{"arch": "uvit", "model": "image flow-matching model", "dataset": "scattered letters and digits in many colours", "train_examples": 97500, "image_size": 32, "horizontal_flip": false, "conditioning": "none", "objective": "flow_matching", "cond_dim": 256, "logit_normal_time": false, "norm": "layernorm", "norm_position": "pre", "activation": "gelu", "mlp_ratio": 4, "head_dim": 64, "fused_qkv": true, "qk_norm": false, "layer_scale_init": 0.1, "parallel_block": false, "inner_norm": false, "patch_size": [2, 2], "layers": 8, "width": 128, "positions": "learned", "init": "torch_default", "residual_init": "scaled_by_depth", "optimizer": "soap", "beta2": 0.95, "lr": 0.0021, "beta1": 0.95, "shampoo_beta": 0.95, "eps": 1e-08, "precondition_frequency": 32, "max_precond_dim": 1024, "one_sided": false, "adamw_lr_other_params": 0.0016, "ema_decay": 0.99, "steps": 17300, "batch_size": 64, "epochs": 11.4, "lr_schedule": "constant", "warmup_steps": 510, "weight_decay": 0.2, "adamw_weight_decay_other_params": 0.01}
Rows from block 4 of a small image flow-matching model, named by matrix and row number. Rows with one number belong to one neuron. Each number is 500 + 25 x the weight over its row's rms, rounded and kept within 0 to 999. All counts start at 0. Numbers have three digits each.
After each neuron's rows are labels from the 100 images, of 14976 (inputs lightly noised), where the neuron reaches its highest value: "responds to" is what is common among them; "colour at peak" is the nearest of a few named colours to the mean colour under the peak. Only what is clearly more common there than usual is listed. The data: scattered letters and digits in many colours.
# fc1: MLP up (model.blocks.4.mlp.fc1.weight, 512x128), inputs 64-127
# fc2: MLP down (model.blocks.4.mlp.fc2.weight, 128x512, transposed), outputs 64-127

fc1.246:494467498556518505462475498544535557558491480501497466509498472489518499483485540477468495492532526523515528521499476525512517469514453488483528481510479466520511465487515516505484514455488512
fc2.246:443505509505479501531510494530488494466502519512453560484458514500497474518477459456521520509489506465507505497506571460498497527511510528512513476508534490522524482507470501511511472518502489
responds to: white
colour at peak: green

fc1.204:517520534495487492542446467535508519539492546478451513516513487487487496496511535497498497508538499474486522514578470508522459465493476472499487518515538507492457520549490508495499527489504496
fc2.204:471469490510511502481573499465505497468514475507547492507472497529510501494503471518501479491478509529488471511443536514451501497518530540509503494499509471523522485456493491520498465502505540
responds to: white
colour at peak: pink; grey

fc1.421:488463510562523504514499507520532513487533527489488511479480527570501490512525488500486518495461531494526484500495518510506506467483537553469463482548475524517539475529500492465463518542507466
fc2.421:535459444491499494519499490445468509510504486454514492489494507521499484496501548494489475487533511491471516510497467470453461509471472500509482554479495477488495462455482503492473507514459511
responds to: purple; pink
colour at peak: grey; purple

fc1.90:488463489527543501463514465491515462532469501494513521449533495521501521540506533469481535456504485491518472472506486521503505587485526523541548526471516509516480531476521462505516545520498487
fc2.90:467502518482491479516442513481492542496518527496522506550465496469458552481483493455524447486471491529493488518532459494501525451497497485496472487510529491493497554493498526504486478546475513
responds to: white; pink; orange
colour at peak: brown; grey

fc1.35:505495490515491515521458487497486506487451517506518464513575500474494496479487486548521489505521548496512500477519499478487491527513482449484507465527495485522494483497487525501520473491483529
fc2.35:498452476531482478508497477464476527520487507486449534526488525474501501455516500493506487535489470469484482465497501532475525506504460494491489478468484497501531501447462502533504495562481492
responds to: yellow
colour at peak: brown

fc1.320:491478514480509488499491511505480501481545491470456490538495520501488472495538496486482482500518536551516430505526520469474532440538476509489511485502556483485561534518555521509526511470494521
fc2.320:481540488534510483501549467489483481496454521489548471502513517519455492518482477494519512505509483461497541469487455492526494554494514494528496491474502524525431458472482488470490502497483522
responds to: black
colour at peak: grey

fc1.286:457505531471501493490499547490542476536499511467488490509506493483498490492501540505489500456500495530489493510491497518482533470488529550487539528471481537492472502498545531543492498518502526
fc2.286:495486457490521522489507471462497528468488520532470486513496517519517517523500484536500535543521503483529537499512503513499475499514488490466534460491463481490493469513443485484522462489513519
responds to: black
colour at peak: grey

fc1.506:495434534519485529535533503501497482520520525465488562488503513558511499524514535518484473494533531495495504493495505508517516514517544466550483502529511486554512492488489493492489480500504515
fc2.506:521483565528465482499464530514536502475508502489524473514491487523502514476515527520539518479486473476513478548457456532487484494490542496477540482487505443490498493522514467437501510485454513
responds to: purple; blue
colour at peak: grey; purple

fc1.200:514489488492548506505514555465545480447495498483485476509486509505504504495526497540482537505525511518478505492507583517483497474529500516518567491514493506496519535480489546506472495545493549
fc2.200:491509482515527494513466455542507488474525492488494507510504510488525514509487484511489470516504478535500443476531490512473480460513501505503520500535505513506462489499506540528508530507538484
responds to: black; blue
colour at peak: brown

fc1.198:508482482520541507525461501503503463509470531510490505487511511476512423542497510499538488494529511469501530554510530532486454516513473499506514545499518511502520510484524512504482539533485492
fc2.198:467526488476500523477559474540512482499451503493467512512492471486544551464530482534491515513475504540521465512475467470512535490509480500447496502513524508519479464532475509487509456493543518
responds to: green; orange; pink
colour at peak: green

fc1.149:454466486470473484487506456507497556537472500498509506455521493466508487485513499498510520471541520492491535504463502476479501524497498499488499446466464440481540505491473515494481507504508482
fc2.149:458482501498503491509499617513510508411493492492534487542493501522473504503501462522499479507516494499509455510464512521511510505502526499487479478549527496542471518462522515506503508500486496
responds to: yellow; white; pink
colour at peak: black

fc1.482:495440489506500530504525475504515524542509502488495502511506500481540499510515497496467450506493517523515504487475486470518522475447483521479474533502497536444517494511479478497468518544527543
fc2.482:478512552477526465521518558516535481542491485477450516468514508531464524559534561495508489513511519498451458469486491516508503528504489514530489519500523497506530483491505522497491503502470452
responds to: white
colour at peak: white

fc1.465:479569521471490472529498487513518506519475502511525477489502494534484462440521487515428493472472537510496532521515494494495478511524508511522473494555498471479457493466540497481466530482457486
fc2.465:556488465496515480483497503513525453484509441521513464477508548475545517528529502501539526545458470485515493536483529501462538465500517494470484509502499462457462483498506505539510505495466545
responds to: blue; brown; purple
colour at peak: grey

fc1.312:513522505486429517497521560509508513494449469517493477497510473511500486502535525519472497494521491511499501456526490479501447519516511562474477473509503430484520475491526497534504505513536513
fc2.312:452459480511532489487509542530513548505519536487518504522501482493545489502487487483511488493488494499521513452541474484563500433496480521504486470485534517450522518524488528504522465511557504
responds to: green; orange; white
colour at peak: green

fc1.386:519490516578503519518498506510530514484530516473475527489472501575495450481502487501533459484508528471477485521531498483524539515501548505505556497529456495480504492504482505472492504512508475
fc2.386:522493510510519509517491508500488445487460525474530476476497513514508491496464476486526493497498520513522461505505470473517507480465541498474458506540454517528512459513557479466497504495496485
responds to: purple; blue
colour at peak: grey

fc1.192:474467499464508457514529446494486493516468504508479485480495488518468487512497512476480478467517503503515520515514520519505458516462495451490452509440517498491490515530478480484487491463477467
fc2.192:535505489525512507516489553476533521424521481520451519511516466513495519487503477542489455514493496491524495514488542472537511522490499476493526512565500522509501482492495527497503542542503451
responds to: white
colour at peak: black; brown

fc1.127:479517480509535510494454528507485515462520526517520537518467513528519482485460486491497476484511499474514531490486520518525548525470522509500476465496539498508487434500511500497511536484509514
fc2.127:494476512489500463524544477507469496509502489472511468464527505481503538481491485483487511505477468523514492530500497467477503528506532496503514489511522527506523576422481502491528503491550456
responds to: blue; black; brown
colour at peak: pink; grey

fc1.265:523432503502468462524460526513505508501487479492498562496503511520508481499507479484499500476519490522496510531493500547489508504495517487492488472538564543526532482502475509498503483514469539
fc2.265:522510505488449504510496515513476507519507513526488498517462454515512518498449521511520503479546549513471523478478501475542504465488538478523504456511456468520489519469559446485476514461484521
responds to: purple; blue
colour at peak: pink; grey

fc1.290:537483488488526493524496529502499525489501485487521488509491490516507467498443484533527477509501513532469504524503493496539499521520496516467537510543493517513511497503473531577498489467497497
fc2.290:513527490566519494469517549468519534454480481510466472499476493516476528459503500483514520437500527506546497497480508516496513524520508498469543469491500457500496552510496492482513517484504444
responds to: black
colour at peak: grey

fc1.415:479458538510546488529504490547475482496487476493488517507441430563499478490517501487526517512527492501540517507513483502515503527521531483494507508546501554502486512509503519474548466534480508
fc2.415:498517482450471500487511533538465486526544524516493505536503482495484486494543561515504503528495482523479472508526522540524527493511470510502487494425519480511501506486465468493483536513500485
responds to: blue; purple; brown; black
colour at peak: grey

fc1.42:502450496503538519481471516527517520465543473461492507485503535529480491492548450497490515546482516526513509524463542482490468446519526527491499503513534491531498463508516511524515495489512523
fc2.42:499526477519515503541471538518446524455494522494526529553521524516491528477503510533515499478534544527502519515504456468548531446523511500490509478497502473531499536552505504469504470516483483
responds to: black
colour at peak: grey

fc1.23:494485491495483484467497476526542459502495487504459512502475449472480496525494474490433477489518455508475500502457496546461476477516488468484510552451496541486513526501487517515558489514539471
fc2.23:469496446496546503520501512500447483488504525478510517548477485485529523472495517532546502548480468459529495481538507461478477515508507481530474537485494491517484437505483521502493499548470487
responds to: yellow
colour at peak: brown; green

fc1.5:463511506484484465498500487503544499489507495498477482483514503481483502549462515519495486470485524461521506512490500504517476491508501529439506462476533499435530482495510532527510555513544465
fc2.5:502473532525469517475528503518494521477533505524476500516525546440521460484521500518529546501509444546539489529496543508498530467529481506531493490441484492522513513481485478477532469515498498
responds to: green
colour at peak: green

fc1.471:491498482548530468497511464483531537536480486512542450492495468480529499503478525512474512511520509475511515523453457498559496508528483477463485482513482512470483517500497530501516479500514547
fc2.471:518457531504500481494506526497471465520478506546484496474493516451471506515521515480523512503517505481487484483503569528542499499504485483542513479465508478517467477550477458516518528521473513
responds to: white
colour at peak: white

fc1.478:479524493519499492509491479496531527473511503510513504511477454590522494472477465483480516525490531530498484539504509457493492489476500494513504520574542549518499533516512510466499488499465471
fc2.478:517511425448466507521537505511460499500542500496542498499466462519538507492473506494509523474485464517508497481485493487488512537515498504518556520555508489512505517498491505479503505461440519
responds to: blue; purple; brown; count: six
colour at peak: blue; purple

fc1.476:495525517459536504524521488520477490500508496482495494523463517501519460526523491503487486545512480445507529505515489461477489486478506486525460477540488530506555513530501515498461481480514485
fc2.476:518510467486488497479487469466494498506473484531510535492515539499529504467552453529503534479486490508516494508507519510473515497482489551485579493503523524476470549435513508473529499525448537
responds to: white
colour at peak: grey

fc1.244:459486545523477512491491534495521484492505521455463519532477464572525499511527497492491480492457532532489515506524499510490472475498506498519530519518515542593484499511518518490483525484503494
fc2.244:515486529507484492510482531505472548499523478505544506497491495512549532475504509545499487492485472492502480554499477529511456458497497526514538500461477480530501493491452501489514485486527481
responds to: blue; purple
colour at peak: grey; blue

fc1.205:524491508464478520489531475504512497504526529452554478470512480522536506511496531513494501485501518512482528514533521443497480526540517545523494478429504540485483514504520477481535537509531515
fc2.205:520499488457516499491493527535496553490520497495513504520512459467489521481477501522473483496428504489538537525454530485519502490498541531481512481539524505478461503452484514502499506490549488
responds to: purple; blue; black
colour at peak: pink; purple